Rows from block 2 of a small image classifier, named by matrix and row number. Rows with one number belong to one neuron. Each number is 500 + 40 x the weight over its row's rms, rounded and kept within 0 to 999. All counts start at 0. Numbers have three digits each. After the name is the row's rms in percent of the matrix's.
After each neuron's rows are labels from the 100 images, of 14976, where the neuron reaches its highest value: "responds to" is what is common among them. Only what is clearly more common there than usual is listed. The data: drawn human figures in many poses. In brackets: how many of the 100.
# fc1: MLP up (model.blocks.2.mlp.fc1.weight, 2304x384), inputs 0-95
# fc2: MLP down (model.blocks.2.mlp.fc2.weight, 384x2304, transposed), outputs 0-95

fc1.193 097:562524426468515496517503495510487473533429550489446483533485549486562509585549470506538523510453587568463439550496512449466519510553532543544529500430478575433532565484460487485553489444509502503576464494496483494426561559489502554563484519422498571530493482536472511487457497525508492418
fc2.193 102:574407477473454509502484456593498562476504488456517551525482576557510492532482468502419512474523517470488510501528503518505615502505465459526505535496537454445506517519574469478568497477590526454454501481415572449518553513528490515515484514445566519500605474535503463517454517418504467537
responds to: white trousers (51)

fc1.149 094:496445542481501530452566502435510532430463461526469523509489542447503555521453526511477521498529472452533495496573509526513520520486447568604489491536523445482545474484510543456566471510417561473512488522530447438459433473483525488495471551510503504459578528498504547464437445566443489442
fc2.149 091:519507474591550479517471511502441545587520522527494412421411490529489542473575497492505545493475516494496462464527457517548537511446548463486508474493509446454501446496525496525504396550468483611501490468524471480427440496416518474450505525510513585492552452539525540517463449486469488419
responds to: red trousers (73); red top (42)

fc1.516 097:484481515502560515502435533471476582510503491528576516513524479499499512507456495444552540491450441468525514541548465486510504471495520524507543477420534408546450573470566510488469522468514496525531464529437539471441415477390517495560532521445432502462530533517492561489543531505527508486
fc2.516 095:510495398457554567471518436466537489457573501472488547524397441544517478504466488428485528568569596532456495484557491592552585427404581530493459512526474524464549444512499492491597485444493464501506483461495549457470484469454454551535544469499526503521516477543497475494516544444492485537
responds to: black trousers (42); black top (28); blue trousers (27)

fc1.56 091:477535508526576485501518470393452487509569514533502466526466520469475511511482521487488434502537494546576573505492493464526547516504451520470535480447394518488484530554500496472459485541502581506488534435458515531451508532480556491521438512526513528472561539434510520604462513435498551554
fc2.56 094:465500525564522507506503483511531521470505443525471519491598450488429430445537507593513483561448560516459475427480566486515532397508454517444475495584587495453452513475481534569512460384512498482505545459468509557524497469561564520437461511454524457454518494520463513479528472499558520494
responds to: purple top (28); red trousers (25); red top (25)

fc1.386 159:562496510501518461563538387454454504519437577470515531512494520514480453521503482503493500452493520469446515558461500489539516430567548528502482499505509557597456536470453509477534485514476511485575448578442491515470509511505546463509482515550516484571561433472454476584479519507443457531
fc2.386 161:480483459563494452488528471470490486526482536481448561494491502480496495464506472504432533556539478535514496558508446500535534543474460571511402503492553512500490492555541477555484479480492587530447543576530515517505505529498537557524556472500460480483604442482514490490504516518486470461
responds to: teal top (41); teal trousers (35); grey top (30)

fc1.200 110:454401436436525528467534457525512491545535545418562471458471558523510505524459519551545440453574480459529494508449519604500458409549541538517414493443527513573516553522470511482462467465432485545567515440455464445504463489566490478518528548481529483504496506490546497487468492519516502509
fc2.200 116:475480458510527545428546494491453467467462468441486566508486541535479546557541563474493496525554507439469596497510480533442461467535475504446546497444466517503519548518538534455488547526515532403542556535405474496475570536540458520556500488507493565487521546468457536506458419502500489543
responds to: green trousers (69); green top (43)

fc1.373 100:433472462500503490458574535572558534507519451472448473439566474488509506511504518501463503511537434485594528541505508545484475466486479530562473471504530583463447505529557585519555447508494556537513553502428520518466481471483530503515533503523508499575472524489495491449488432601466500467
fc2.373 094:506572418451522513499456503524563490529515540524463497556511444515423512514479474536488633541466480420500435489538538582457455530505516456517505530542485491499558486515509442479477554467545538494470543470538460530525532464449483540567447498378504501553549543499529531483535565530523504494
responds to: handstand (72); orange trousers (30)

fc1.451 112:500487479531551470594474513496472549520463520486525524473524473467505487538541479458484479525469507444494510492520430519523639481515501509470410521484522554614482534544518582553544524509491532508510467530452523538423506490454507495562415532531516472516553477414442484501499529481507438464
fc2.451 112:483431459571503451513476460497468479511492560459412484479512529463514525492489529442509547469532494463557528520492504464520461533560509619532473495494576567486478516555460464486453468524558563500457515507509555479564503536496533590480514460511488503528573493548489489501578573486469478464
responds to: red top (37); red trousers (32)

fc1.603 098:566514444554516501547488528595482499540533478461549491482447519546493497473545511531470554482527531474562463548447539547492525502577569458466488514510436517521516480508427494500480524474487494548562497413551491550533464470448501477484458517518537423524498567480523516562506492474457476512
fc2.603 097:523475497523465523480517523566515444509534464417480501495508505515521460469554485508516488506530495497509495494554520448549438533473480556422460516511518464468573471497530525451584534519418501561463656518545542561536487491533472549559462523480508428423495497474530524402465493512491520527
responds to: green top (64); grey top (34)

fc1.464 102:461449421519507490461492464463486544528514521539502502531549398533548511535518482535539496513526459490556469514534516493560511576522434437478516414483452445495457524552396452488508502562480503491501467451475450440493484493530471502479502527518477480526533532499452489517498541571529522505
fc2.464 105:599511486451547506497480538496531558420482512474510521530464481529483465504611438520503472535541528513498459485482506451514496540483532548466497488521446508445472523511486543487562499547519498471520505472523511528491491458535449487565486537567522461504510504540504555537452545428464487550
responds to: grey top (36); white top (25)

fc1.79 093:489537494552491454468636524529508494432445505467522565513481429551501439489535485531475555556513450511481494531444521485478503618490420506425562502494450518508525476514565505556458499551424445488521573486509523522540506531452448536558479533478512464521437490477472508481523478507482501482
fc2.79 090:518507528587497514436466490498497460546547502494504432490508606469519607489537467494497516509484501482552543522557493473443483492488483439490451513486437493474550485525447486516505485563468473534533466430546398476503486399558562545429523458444468497441405508475544553527462533529549549519
responds to: yellow trousers (58)

fc1.691 098:532494529511460452515501510516501512501439555493504466540481567511515534592506567439493519526550573536558486519478473514508507509514433504533426494501479476553467506549538512580442574479481529479556543482469513425502531473471499498488528486512506446517502484478595504511510530548509559544
fc2.691 095:597496448462469487478475426474591509544462484523428476513477543482559497525549504506441532529491505533457489482566464499563501461434430480509525499451506490567479443446456516457503538508459583449489513542498432488487489529531499511538555421524513453459537486550562525519544527499449580455
responds to: black top (27)

fc1.351 102:548489525465459472466477478461433496485494495573523559466561457491505471546438514562517531490505540493528550529483492523507518521479521489485461472518517445542516535461386387580518530511499512480509554477514487465509482533517480496549479519528537468537432603504546483546458459466449520476
fc2.351 099:511484513475596584481490536558467521506585526596458550557521541451462500443459463469557518456470482472531495507473465429471487556471515414432453435556470517580569491516535539442515472501462422484529544429478590543523499500496492412507484520525480473540477529507510436467512470529514557502
responds to: white trousers (49); white top (30)

fc1.70 102:555497529536505483453546555513522480447543531511528513558422481558502507540491511544426422493496406540454564495492445486481536453489444522572492561507451525467506519489517524619484507517522550529538529529510445493427440520510466482566513492566482513449486546364497593503532454571534488467
fc2.70 100:488425558519451466515505506523519458520504398540488452451535507469486586471547442526473491486441458424541539510523507443526448499529466509504485518495520626528523461471559491501493469515510509501478576452544484506435503497454509522553521515481461539451563483517434510504441420454461469555
responds to: red top (94)

fc1.550 098:565477430480573501568516455563518441506462552547531500488523489509526424542388481506543544481489505520488529493487501559524494510491563531463393500489488514534471484504456416518459470538487473537453487450414484560522523537504534555524439528527468458541536526441541483531555493472570502537
fc2.550 097:557498531455442532500528470520430473533475491472516569444513469562571449505534524515482453492483502465511444518609509519508537471509503434513479458586550471454524470573492570577496502513523574520470540487492596585528477518452551523524513557502485502505523439461488527506514470520487470484
responds to: white top (48); white trousers (36)

fc1.199 094:500512502526535542517507489565579462448508494540517439504481514560483497419505434481463519498486538510434458485426476471516466531482473488517485507514381503521538518470493427460493512469430472459405458516478441520543456501429442433536542544519471456480443498483518508507519515497442540484
fc2.199 100:449448441529445488556460480476461552460512464527474447458429484529529470462537473515447534517517474546500563495565514543491505511506482515530536527592525461512438475563496488572480539474502491527567493501486488440503457471490528530502459451502420523477488459451493509430498532524476507456
responds to: black top (30); blue trousers (27)

fc1.410 106:594455541551583452527426445472558549592489422464517464466493544509494551491475576523548548529447557508529499540538534468539465471509485478562397454430429482557467471519534401491477542487531453483480534492464519483396532485539480438554460453506543519519521472469508524518496453504503574475
fc2.410 099:448472537530554498498550494455476489548422507525453471515505456511472504512426471459482515414491479440501505530440514575486531465488551508479404539463463478494523464494461539524491515423516460564511452492462523527549472498501450540465492534525444476441522483476509460490417504534522452434
responds to: black trousers (32); teal trousers (27)

fc1.178 093:432512519477465558543515458469461584505433572486521422507545526423482456446457456543478521438505546486530427481533572564487463500515523454528538500573565508539455545483443532444473460590533457446493477482469517581490469524434501503455517556485497423486602435473444491534574457485396532483
fc2.178 098:485426565509508451477478499508477467507489499497473547528466484529512493523583507462481504502493455424526485503523493410514526497417460560420481430494466445578470509513523529448514510458551430483504535541537528542443575476548467621561413575541448511417548500561470469534473500497480469571
responds to: white trousers (49); white top (48)

fc1.671 090:430492454600462572520490516465560451516473533525552506446449406458505494430560521552540550481504506589535471525478461485511518452553538451526517523476487480512532460534513467573473399437537519443558554572528423522481554540537484492521431553516446511528487483490482612473568460541410470454
fc2.671 093:438533539522537455461474459529523478434429484534466505454479490475519542505498535428473463510469545487448487479488474521525487429450493493437417516480510450535543555509611515495501541531523448505505497511462533423515516499477477519535475516535502384399510477542498487553553487524559469597
responds to: purple top (35); blue top (34)

fc1.738 097:413464455466584432488490494469536556501495559518491554400504496480478485545524464506488525503482503540532495509518543534438502434570484505434535465476460516553560443478452488435450556454501457452452483444482470505541479459446530590521516509496501517478416462453552471572500539466591483450
fc2.738 099:520468564467509434479563457460490494532517442484467515545604437560490469476539485495536481534453500499488560518476435474534473536518483528500496518521473489509501510515503545488508452485537585501514570453502565437467497511531509556520493543473365449485485486476433527509410544503478495517
responds to: green top (77)

fc1.538 095:479481453479528509441441467497544487467459507456480471519447540506499520509505482472501468520589405542494440446480513529492496530479505493513468502439546501477572478476499482454512523482530481530489536493459505559421514464462513552574493544505545515552553479457498502485471492507506510442
fc2.538 096:461541488575463491501472505507519534494501543511501437483498512504600496416451514513505524530483521486527460508478494528482526538556502483491540450568453498471465456518501427500544493557531547507545515503493547544477510461474446467505476420509511494503582486488525475542543548518520524517
responds to: red trousers (51)

fc1.448 098:545499466530576471543501524468545533471491441469470576520471478489468520434498476532485529484486549506549462572511515508479543507502452490540494460475504520550486478560473454524416474489443510475525508478486479508514443446422512463462505524429507497515473388489528555527475497583479524452
fc2.448 096:486408487532509523572478486488528509569519458587437504520536537500501523468524470444550529470527461513501494525535510476415461544421465598456535464522583392499557587539440548519527462535467512531510465446514479460522520519452504503420540479469517601451494511534420474473506502466484510484
responds to: black top (76); black trousers (29)

fc1.570 103:591443543526506518504513482464489609422503464539525496522476545540437525486474538508501493437529451522511516544446525502511446454524475526552456512469503480534486514508554475495405583436447504428521530558512537540512423419471436497481557514476470518514556431513553542548560517549510562442
fc2.570 108:457395526518481538531469519416519563575500497445480489451502521440495558572558491511528511469473469481513467489554500530564448506492489548538567507504586420571519529503461592431514528482577516433563510483476496444522452507515459534445516541495488560458486522513429524372500492493565502496
responds to: black trousers (58); black top (26)

fc1.704 091:454546509524479501565480590563445515464446479512647463524487478468471516473529458491477515491507547561460497528395485497495441492457527509542561524507497581560518473521525487469518483518470428489464549511504555523487445494465461400566490457516499483480541489463549565462522497457508484528
fc2.704 089:498525473479437485460533481498488501413451512472464495476503557451536509468524551528565489523497479514487503459554464493424551517473470482513493475505463429500511542503484428478449529465519479449537500467502541437535498447520561512521479497500451492553443598526506478428515470464459504491
responds to: grey top (25)

fc1.362 092:588502575473491475530427491547412544573551580566509539465553434447515460475503469497475557547528486565518477539516491497522515506579505562524550468572449480497457541484493526501461474453577448516465493558546500507445502518548540495429488543518513463493581498470507484528490488588396517560
fc2.362 091:593590573496529477549463537496514548462461567480512560522482573477446543528493485530459438488524472510445462519539481463496556523526480500457557418511509497462527465498409497479497482479405453533541490535524545447550522459507455537449569508534467531524483495486563518536507493429480493488
responds to: teal top (80)

fc1.618 099:597428554474479478485513479464566449452489481548546488523520479518522498483541473454522487435460543556480556573477463514544531506475490492462538504439491559500511495454496404576462560545497491487489471512501519513550470572461453417470514484512492482550463496503481554554546498560503499531
fc2.618 100:472536494496540458440509544510543449474528508563463479556492472459464504519550495487447493551479535493498438462447471445472499420448474472531433512537486529464476446463538563532561538539500510541503520577414482426494539538502459471568479433537523482451490544469522525464485519482538519487
responds to: purple top (64); stocky (61); purple trousers (36)

fc1.229 092:599557524463525535463508515521491483573505446474520476457462617436540543458566521552475513435502571457499478548459463486520524493500470511532478537539560577550515515501500576420518498523486491477481477559473470463548526532472512527511548470484518481515529473455437574537493478415451475450
fc2.229 091:521492523541567510450465453556458502519554456501449508467436549508590446504520464542506509476446535494525447562471490451508506524569530508505427527446393501497468523505411450457528537513462506447509477442520544475502529495490460516537496552482550464490489537456538459477532529485526515491
responds to: black trousers (30); grey trousers (25)

fc1.627 092:477520455494538459490545501499501470522502564462539450487523463459542532489528488512549482457492540516558429455483505500483582480530519476444453564515547520516561451485504528459530494521451548550522536495529448503502496511466484548501490495466489500472586539491464537457461484459509475491
fc2.627 096:481510485549501530506470559543478464558503461468466498499464510477488520448518455457513456539512391556519519521536487428524487596422439487566445512550464459516499570483479498565472548548529465430470558534571490509519509461549521516531554402531409567560481549501476481454513550544469563438
responds to: white top (26)

fc1.641 098:545487467530517457424520500447489491405538463505458473522515516503530580480484543599402489540509509461520490486434495592457544484500468503472473450490461503505499514547569454514494512409561494453489508491466543486446432488486526441501516469434559464562507481529543509539563467418494517457
fc2.641 096:414478528490584521482542464465449470505550509500493500531507463568469495524549502473505482515492527514533479519523500569469552506461484479514453500467491503525470590499485498479531478477425411444468454484505492518454446545496447447477527539533529492508526493448491475474505496613485451524
responds to: purple top (57); purple trousers (27)

fc1.100 106:467509489499441466499484453508401469477572513466494587533460519503525434527454488532587456430547442522511532552479551515588467489534553470449436493533500473533512502501534513492474587471411422491545524463538472499543445497494477531529524555448450507539632497503560557480525504546446550427
fc2.100 109:520392554521468461540503510505537465520500571451549479529467505524533487448497570500491490482497505467506506523509501501540533439534514515505469466464503552522519484545509536494527517534506491550488543448492484491524517474433482461546500494513460451479476449583550495456539514507535529486
responds to: green trousers (71)

fc1.761 100:554474540515495523566478508445482478487525572482548527530518595525378486572479506534536524500546508501439512509513531543462439504540448489512546494440487436522481465546481478549445526461462456538461431516452524417487435411462476439533458452530535446563393496460535476439610424522511466434
fc2.761 092:494517501454471541516518545409487449578510446499430478499562496475485550517498556514424487459519547446516468448595454484505466489503494495546406546510570527524510570443479530539452594497514471503542481535508562455447511511521442490528493424582438508542476546486535479489499518484459492450
responds to: white top (78); white trousers (28)

fc1.103 106:487523488485504564611485515490430550474476533523535416516518594480490507534487421474572551496398468467526438525473471496549425489580459509478527539492507479555598482477428477429511511528468476476536505519449509483471443475503443551466431499489532577550523586437464399467471491489543488531
fc2.103 104:600465483526534528511545480497558556478464459550494521498454529577482457488564505502490474489482535539558526489470490465495463471516498516489448551515432450418528509393504518489534396489550524446479448462566515520518504484492495475518503469508441538533464455481465510459459591480479561518
responds to: grey top (39)

fc1.661 089:454581451517513505460535525482462522543474423493482455447501549487485437432509485542493516544584533453488454519521563486517563507540481462524570546490534554570450503576468509542524477541478493439580483506460490517438501507475473452530439567531502501571519451541472490554509530523481506490
fc2.661 089:520463534492520520463465492508481476577517529494421535485410566492504499505481504463509445432509433569513520511527432412538528432493480511503539469505422463553462450499440473516592481447514465538442519541452559498537544539451489448555550455425477556477514440540497516562453483550554464496
responds to: green trousers (37); green top (29)

fc1.183 115:556458500524505491511523435465557509406454500510516474473461499514562520483512534542449530513520540497505531543506520504435496454587485502551478466442530523528502598450525432486449525425483546482491507518475516559550472501440522410529538482510538553587448433528481547526548513548518548445
fc2.183 111:445454546530508562544484481484498549508492537544543444499554552476451572492538498484573429475498449518460495463532463536459480456434515519506519490528514491575528551515562560488574435520535419393501453584431495421412476504469512496515537501420528527459558514466458481447601522491484486541
responds to: black top (48); black trousers (48)

fc1.47 086:471461541522509529481477524522457454531539516511536474484451575531496507556511513467478402460527488500579537551503549498384420490523486512475443505501563501598464575550506464417517549471441483545454549504420448437471445453542541542476463521458527527469486573483564517522494543560476453496
fc2.47 083:471451442556527536472538480491495497500532485433516533532459515568522502537461545476498486560540527407488467512539474516463469477492501455506506493527477461483515456501493576438493486521469496494549493498468478543490463521497424423551523472493562517478502589440534557553482538543534485495
responds to: green top (87)

fc1.753 082:494484518493512475436494550503471431430531435484507500551494542436461559491488483497500541506453449494516505462443492510472516511527484501511541499477556513471541448483527518417581466532527482532568556474566488523439456495481512549457503525514539496500506523487424520477444477495470547548
fc2.753 087:501565468527437545448498497534491544519493571498479504552549449535479555494597468538474500516485518461519519522501528457463492438574472494491491480487445499425458511579511463506483449471476521492458490532519530557497481494529498491517552466554469511482507571543570498517504412521459543490
responds to: red trousers (83)

fc1.194 093:550469552503482577552498527503553510491506446498528550443532540497469564450468498505497446498490518463513486526501573531504478488419497513466550543567497491515451431428463542475509517495529495510593430439470507500498510454506533476551470490494477570512498562481466540452538501469520518475
fc2.194 101:454596481494465554528524448458496520520556483518432500455520521452518571463503478595475494477509513514561522501532438550462582559416404457521443502551436468511484515429474448547504480461403497496488486516553512548496484494494510512508514477509567534498555440502492497488467431589519552521
responds to: purple top (41); handstand (26)

fc1.637 096:402490440490471527473457477518526530584533452493569440539566484502541508499555552493452559493531466500530473472502521555485499553505453508517520540482526456475457516521528514524540468458507495479539401444539564479492448504495511503507489462569470502497490513406540549479512461545440492444
fc2.637 095:560568470507471466460486490463486468505474468505553529520508478460537479542555462462474514523505516470542559494443400470536434514503455465577477486525479510417506542600571413458580513566456577441473546495553474456524430511449483511447514404568535545450579470506537540458482561484474547430
responds to: red top (35); red trousers (26)

fc1.628 122:467517598448587467514525498444501470547499449516562535532524566452498575508552459462466444503422559465510468584563447511509502472497547444469541489578520513507477463447489581462548566529526538525530473599476459514502457508495497545449498527459530539449516501462460541515506527502474485494
fc2.628 116:488484524597466500504510537521507490481488479532466493422492476466564503497528550509489543465515525487445460542488455554540523448419508561566477566523463558506537464483602520493510406436505467487484487509510556513500533465454549526478518470497508485444572426495507474455531535498449522488
responds to: purple top (29)

fc1.389 110:552520484578540598499530434518463536517477514470490517486506505509563564481451441460504532472486547525507481474537534531534541478512541523561455475500510521557538475511555528482578455434442491459421511482536477546444487484458421506491538503503579504484528460489520518542541493537463507422
fc2.389 105:436483507523510489526496545495485507533483513489487464499548482477532557502411499493494575490409498462441475470549445514567507508476470470560592565482546518509454467491527510538508470542471534488488495549509488469542498580519442569455481434528407503472445463496477490517492529563415437521
responds to: teal trousers (29)

fc1.72 133:537461520465545498590515494505512537567450512547448492425563498512485507522420469443586475469483458547575437495482484474498483496458500497462567484492535424520537504480415527475460497542565429494495468440467575494508542548507486514458464520489503473500488553534478438502508551438529517594
fc2.72 137:538522496537506552525545493583488535444536463485565392537420538503532479496498500466496515478561541545442481535486511539457478457471538526519494448541432573451537464491513511503551454463454453545478512479554491530505459493452537460508488495477549478480486504434494503518518476538489517452
responds to: black trousers (36); black top (34)

fc1.340 096:544498513551492480479502495542466520528562518458467460523512562393581444477515420493528530516516480470504473502545531526521587471523486484486525417487512481513418519517505469417598555369509547413505517495437553505485472482447502520439499515487533488513539568513500519607524505533560519455
fc2.340 097:502491514510459431522560444496438478476514513518542481465468531542473464541480563517552462490525431471476505496539497460515502524533521500496543464434432412484509553473524530487511566548524456453572478607483537470492493475523499500439580470545520531508521479486463504409537481536503544408
responds to: grey top (30)

fc1.449 098:507509549463547472509438510451593464465523518495486501360504425499431545510414561510520490460450491521440540497464449541438506433527491541464472503491516470515540484530461511580465512445534481450474474566495530504468512528492531467508487519417548500471474551524538526507489484541480435547
fc2.449 093:485461497464447475563478526544535504472557521456496472470441522481517499429527413480460526574484534520554540484478545523456557480574459468499527505467474505516498476467460595541405564488499513468533541549522483431506383439527492510456536486488510529516381506537453485486432444547491484432
responds to: green top (46); yellow top (28)

fc1.743 102:470458481445535547469542469476493445494534494482477442521525487513540558488571586500469481463517512517534469479540533550427484473551528563468459491465511531605489602504548443467486485432536430457493528449480512482454477501509524495536525474396487537541446452532491493515504473520514498525
fc2.743 103:544506517493513512403464491520526446519576471501523463502416508510440493583562509451455429551582535433482564529516469463480486484529528517443426453510514540502563523507590521401512446474458439569477530550437510522476479512519411460553521526430580446468460543462472482470538504525452496512
responds to: green trousers (70); green top (25)

fc1.767 096:544579617523502457503503618435586589517445547473509571513553531466465540421497495490475523493439569510485488456554474483363514448545525512470542482437495498518476580521540481436520584487536508477601544562481442545455439499492448547516543458555506511496516503434495521478487491528476498498
fc2.767 095:477427448435459492511533518437459471492454494483514461500557553535443541500557512457493558442514530507489465576503435518507568528460424499456445517487456547525512501511551551500517510513487527502559563481453514493501568456590462533419479421533537526470530498432492496421444547431531493489
responds to: white top (39)

fc1.89 108:444488474450451510502482472543477521546501534452524487541480526455538478548494451550563484443579504497548427471530530584445528598558511424508464500534475453579571523540454520476530509523438399525516479435464465503487483434494438501510506492472506446491504504506532492461505464468524519469
fc2.89 103:487407556517571510467493515473492409560442440490511539444493504474525528499513581448521460478459518447505507477532534428501483474539495525455488558464513535592486554547563532478466493458513509478472563504445464464502589502560474555562542514540468572448414497532474486459496497455511454480
responds to: green trousers (64); green top (25)

fc1.421 106:522503508531534526475485470477524530575496581535487498476490509504575478489483501558528505506530486484515490525574535519502582533532447552529457515510495474504519488495466476461447508471427485490416517497484414504482443572528516492505479514485454505484535443465474547491478481583478437426
fc2.421 097:512557490495445483444430519510532486445495499468489540529486515518480573528557487510493537494451514476491485457536492446535495471484530524551513521480542486458501537483525475434527557484555553453549494477510511498525546474448457483438471461503467539527480514566510484468489492475513509548
responds to: teal trousers (75); teal top (28)

fc1.473 103:550511487505410556575494464551472537478532458506466519543559474416573551428528469418502491511565542514563463515523529532508510514476493512458422509494446518475534452513456437493551469530438440468501447468540569512446544540530502531566498483442488495483498479457563536461482453499483541532
fc2.473 098:521521502524591490484464461447475445462523427429504512561450501457452534480555528570442506532507553431500518537572538549525523556584525543524493443552508479507571508519467493505498537518496504559514499456457481590451448495488417495506519532489465439560380509554526558467553499482497558512
responds to: handstand (34); grey top (31)

fc1.437 088:561543503454549555498450469542486524575572510504517482488505480471488511491404428492503564463471525522450526506418516485521389441525589494438569499522565544520562490482513492420567484517501492555474498517486507507489446467426437488393507485478469527466526517519492479514515507503555473494
fc2.437 095:507499503498498476453492480524494581469474497530475553571489485518466474472584475493547464488460472526511491539488546470522461440546552547465477507580489504493468492447437495513537458564452475459570463454492479496514476468517529510565499474528490509555566514526446564496511449435529570614
responds to: grey top (33)

fc1.277 099:528470483536479509439531495515461478485523453460455474442443502436495513535421488555526482424541481570491500534490436511478483506532476473441485556470445520520507563495464512517549500544441459473592510459511489552564506502406540541523498544495543511544552462460513585502515510434474505433
fc2.277 099:468571559524471517529518464425448509499477469519472457426514529473504573619476557475529475481539462536465475546519477516428537540466446442530434537538490533456490510507524572546547481447515513460464456555470487552540571506487560516572546514529510542446524464528549539523482566499489486526
responds to: teal trousers (44); blue trousers (35)

fc1.466 102:495622521509492571561458464500491513463483594498547464550545452509492484479436529485522494537473522508487519541519497579361453516528558476451541510484455579540566491495547496470551535526558493444497461573460513513482525535421503450514443498457536422447519522433578460571519478502546514523
fc2.466 105:519502505486536527527530471426495511453473455525539524535500448568498454452470503489516474499561481462508549537515528508454492479458524422484545479471449506504507466478514523493524521431427524526503541488461532542520464471478412524534493479445504413583472515445542561545573476526516534536
responds to: black top (98)

fc1.42 100:526535450436517487491554487583545432550483496464596508494491448495511524528495541613462474516567489477449477484472440451489565526508542511535485473539488471525504478512476538545504495544593492498511545504533518539453499494439503488486436500514495424491472552463481524477484483605511491495
fc2.42 100:461456516548470510517450471482496510567442465467473515495555522472509505464536558486536459557496563565570468492487528514429494479431448480467512452406520451492530538563525538495458577517498512482526520471494497542597527507507474521442494482546451517578494478486441490416508531489535486490
responds to: yellow trousers (55); yellow top (54)

fc1.445 097:430526383492551505461544500501569479482470502462536487487501507485406544535507549484492572477503525494500528515491446512513462476524386537476419467528511535548459535490535529497497455475497445531522543512459475474437496519547562431486503531460494566596536502499600462561496497547562521523
fc2.445 093:488552476519504547518467507523504436494484463490475494475488490529475489543490478471450608506513562418538585488532549535506529465529363405501514529467481570507560422509447570529506472504466520541538479399511519473472445547522508488536572510514496463479524415457459513508545514486466475486
responds to: white top (35); white trousers (31)

fc1.260 094:523531512511567477490481555487494458507490465485495480477514538537472511481459519484568548494539524558507532552485541435547481463464410515494499463529528462531409519471534433544486528514435490525460494457488536437534414459488476549591513478403511457516452483487512526530500526596455458471
fc2.260 101:443529489472492531504551479451518482524461450480442484482479493473517510427565486470504457462516448514504482460563437535480509536467432489582520587487564547550563468529503536461569450486511493545522428581536541525535445553488549596459516499486565482472555523522543509463497423483473538450
responds to: purple top (40); handstand (27)

fc1.201 101:568521538487529556515494529550533551476513525506493514503605522433444497511550486489475512483465501497571554516520446526497510491484481537476466475500472525470483478517520504585511554485432508562579424532504452522425470409474524529506505475472537461383490561469557529571536467525424463505
fc2.201 105:483512577560566480503446517461474514492451467491461546430475436457485521456470529495524516554520477468501532461463504467570443450510484512527492571551544488412446479497487489480538512537557542513484501484563523491578488501492453561520496538568447518552488451526486479422494487478415518456
responds to: yellow trousers (35)

fc1.59 105:437419489518504522452505464521453495483549488514519468505477530510554482531490463485507472477610487483498543495447496494501467436508528486447510509473465554471486478466471522474435551500469498554528491505536427495472488495499539483507522534498523478501535520542444550496461489543478477498
fc2.59 105:539486500577552422530490466510444541483455560508578534479535512565576451467473549470507478472558455509454508561436457520523479409514531525505531519457482535548530486568510539480462494498515533472509523508494515509521499505469539433523495529535497531498583457476534498551537451480465414519
responds to: red trousers (39); handstand (33)

fc1.412 094:434485531534467519472469563473507504574572504444552525498505529562485536494440489471440504533452530464489489604510523457474475476518526473432431512525499503531532509502563548487479520492486453488558524516444474473490484491482517493525425526463496543553455502478519460533581438489470568425
fc2.412 096:527437505530463516453419527471532483421479434491425448505491496471514538486541487454555545494421545463509506478497475487491468435485473561549547552544488483491524521432546533478556464492501468455492453547467481447478558496505446502432537530512500468528487470557556480473545465513515580501
responds to: black top (47); black trousers (33); green top (28)

fc1.212 137:540480594546544494552539495519520504438509463552529490462489538518488533443507419478484432536512538507509460538482513466484496497498525547548456469516470495480576506500470511533452449472389443511476518515488501564547502466474538498494496557464543538545496509523479493510511517522454550470
fc2.212 142:466518464532474491518504553493535535548474454407499461427488540435511557546461567507574540496487508447441472516530433576506484461441520567555589537482582472526494526522539560467512516476579513418545540539527476444511497516466545498409470528479445570461520495482514472466544501499527532536
responds to: black trousers (85)